Weights of a small audio captioner.
Training: nadamw at rate 0.0023, 19900 steps.
Data: trained on short pieces for a synthesised band: melody, chords, bass and drums, 26041 training examples.
Rows from block 8 of the audio encoder of a small audio captioner, named by matrix and row number. Rows with one number belong to one channel. Each number is 500 + 50 x the weight over its row's rms, rounded and kept within 0 to 999. All counts start at 0. Numbers have three digits each. After the name is the row's rms in percent of the matrix's.
After each channel's rows are labels from the 100 clips, of 14976, where the channel reaches its highest value: "responds to" is what is common among them. Only what is clearly more common there than usual is listed. The data: short pieces for a synthesised band: melody, chords, bass and drums.
# convs0: first width-5 conv (encoder.blocks.8.convs.0.weight, 144x144x5, each kernel summed), inputs 0-143
# convs1: second width-5 conv (encoder.blocks.8.convs.1.weight, 144x144x5, transposed, each kernel summed), outputs 0-143

convs0.29 106:455495507505484551567506537459488531438585509533433539473496517567480556550564449443418489520494422521503481477419489390537504412516486504485453534442494483523501435538560480427423509469513500488454451389491535412557447507537518545430555565592447479574505505508453528533549427348457467497571506495442510500434565583568422540575559551475511588464505527533545413458539559575505519459565497383538530561506487438447475415452467529555474
convs1.29 094:476494483474553499474526443474457512557415490589539452510430451479424420498566515378498600526387535469441446466510489523548454582461537496538407532555490457516481473482491355484426475356502432491449469499407543486463579495459464557518428485491510575426518471600504581483413445511444503512450446476538515443421556560517529510496607526569525487501413486507439549461528473447494503545469531460468470413561451526471499535517506536453530
responds to: tempo: 70 to 80 bpm

convs0.138 108:596550437530532551458591576545520431514482525452537535458510506475507467453620543542523524479441488527537460423552534525517511536442486477481438522557516554494505503520539439531509440475551511473554442491476513457418527520577466515478512433440459513466560566430471420515451463541518556548534444404440416419495480554469548613466367557502476518563564500539504517580428473499554502558643515450478486515499538578549529469519453621517615
convs1.138 105:547393473454472399493399485491408492477527461479487437515541517522516455509473520524487507450471523429448360398453561518576482473451444449428402502559466422454465524435496534469490532500454531492465455470459507500470494408478393500564525459486538462524508430528496372348474475519560550441585405448521526507399479590495572486536478469480472431536543493528458500581523448463463515480538497539577494444461550527499561457566455488455515
responds to: tempo: 70 to 80 bpm

convs0.38 089:549480502515549594510481516370493572509440573482467452527507537560545443502569559563476401533515462526491521493449454510537514510479447495505452498488452453477506551444504506468485523492408454521415423452496443366541410545519551547511614472602449453550513518498458452522510481314462516507487499521486473453604566559602572498517551511557497550486449524505508463430487507622498500462478558518517512481463438436383464500546513565502522
convs1.38 080:470506509507514452500386517521509410545520472486570406510514448433486557463430496453451418459475505554466522479379467498482479460528521518578543561495484470521448484429553525534564438411507485553520540565457506496472530511482528451391272495471455544405546489485525534561508474519347544502479530590554437498490442464438500422474443496488489508502488439550496506554466522402433495509433499553509437534477428545514442541479460480523554
responds to: tempo: 90 to 100 bpm

convs0.56 100:593481435596564438507443446581552443506489492497353575499550573486460514520561542542494573530500494562448500497520514621443493426414408502435505568384475564515483459492466493467507423506483526509519488493531531422461519557569433454531545534479490550544485534484520497395548431462468383506480504444499397476539502570508398529486398523440578515563508475465521419534487515565517548452476454547521523541566535494518444538563567505505525
convs1.56 104:450467561553513484493464522518475516458558426536548496520546442524468493488432525473510477468417597479534374554504464500507512553499561537437583438561383530491397514438392445481513452503598375543470433523522494505500600460539462455533536578512442507515513578519498481538537500483502438455467433458469547525505555431483517533523521535485492481462610415428555426561496527464384526416466427544472493476458538495552459564446574392512524
responds to: tempo: 70 to 80 bpm

convs0.83 075:488445500478492550533489471436524515554548500444488464405433462596438484501552454512427534455428557524452488448477456508517488460499521583428540552541544549490532509466568429501527465434546512501385553388421476496537438502446460467512625516602499486484550461460510510399489521502553466497408582499496540382431457497537467423500540502606472528460546523401456456464452484446432493406514377481520557493471427430505459474533445445483528
convs1.83 087:575529488591447497438489471473514527534534485526524422510433530508532561418479470465371482511526524465513468495502469580529563521613440483561473495352509530505491583523490471462490471454528380575526451556480526528491438563444453529447493464469496402461465492419588494480442431483462464588486468549516490427516525460516398466481491432503499493476556513507540506359361542492554450452434512494572507532462458504539450479392559452450505
responds to: tempo: 120 to 130 bpm

convs0.100 107:491473492533513589471561577486475561455565519539541583473490563531443570420484478465531579498523459574450525468528462511397556448498536506564552441508546486432567490602511427477505539527510502518622446472535509476464510502498573481569456550534503472450542395540424539520517550401458476438496429398418619513582522496459479516528439529608556575523478600506419449486509453527496559459488403494457592501570471480518444520463465521503516
convs1.100 111:461454411476554409473488507452531509421508520598481471402561508479493424518505507455524473417469518481536415475457404478491518462459516518394389458575415426393501463437478538445488495554512466451493523451451514498531481490455470482471528491493581488500459503529520523430478488467564449376556455525496510526528516553502467489496524536452328430406480456567347408587548481464460499480453443542512455495444492477551510460525431485495517
responds to: tempo: 70 to 80 bpm; text has "four"

convs0.17 115:475555564439558511537447539461579507480545528541490580419526424436471447567467519583510473465545573623467522474525531536499496508462453558561467449632452554534493489484533547560543579635433487469557572560513419530485557427523425476572495508419522472493535510483568531524514497574551501522525496416471428509511505452531600451442477432535513522481511532484543464597534517484443497514500511539318560507437532436523502522546464503448464
convs1.17 115:529429488524495516497462590449470567448598415459559473471442457491465516491477526508499437531548408538555495565519521429509542464415406547465419488455492516545499515537487549476567508458489532397492522510439542400489499491417402581501537447528502471417376529516430302458528481481472458543498479461458509499524464563500499500468559426508484457502555524436555431510503504501510488525506543494461505543607497570455513418408496429399461
responds to: marimba-like

convs0.90 095:433482562473451465588482536523544482599489442560427509555473330498334479473462430461484449555402501475400526543474478441519463333501529455569426462440539478490435469467505536491393467483523520471420530541451515522486522498532485514462542430558474471421486545480482426513414455547447495478544521495534526513540437471470518500494404526556551469428540590494522474509511516436521408478506511558460526510543527452555495457555519464493456
convs1.90 086:575523532536533529499526562439487537496445577569570462472525501407472480528502533522473600540494411526594594570476489423487537560485492501460521525432502480466540568558545400495567479621462395528624523477479419545424438538458495531531508522503458544464535470483501513540550522428553476572453537492530504443510473472543480599414526526507502534488420471390598496523511457505575449551599448480495535482479545478413479545486634530498518
responds to: tempo: 90 to 100 bpm; tempo: 80 to 90 bpm

convs0.80 112:504575411488471525400502412459531519570441562506451467406520524552488599503522484476506522451474365557512501583505456563533402488509502567513486474582493556495523585512464507513508428522553405553491528558442520532535595513604534498498443451514573548498500434465560404383425509503526524519410515564469468436537512502436532521503523475570474518464581436379528499507508447489516465424493421442434416520488509453454459501463562540469487
convs1.80 108:405519428509475517488392469506437462430419360591588459454476433425441445455471492484458375404568529494526475465405542518511505423467459474447488438512489447406451503446397547433519556426497503520552469454427499504523470461495524465582440419474501433534463505511534430399382428537456480478512447508463505505447520525479587477503470463468528433492612494496488500478480478516462551466523479498519492508442508528484509459481421413465473
responds to: marimba-like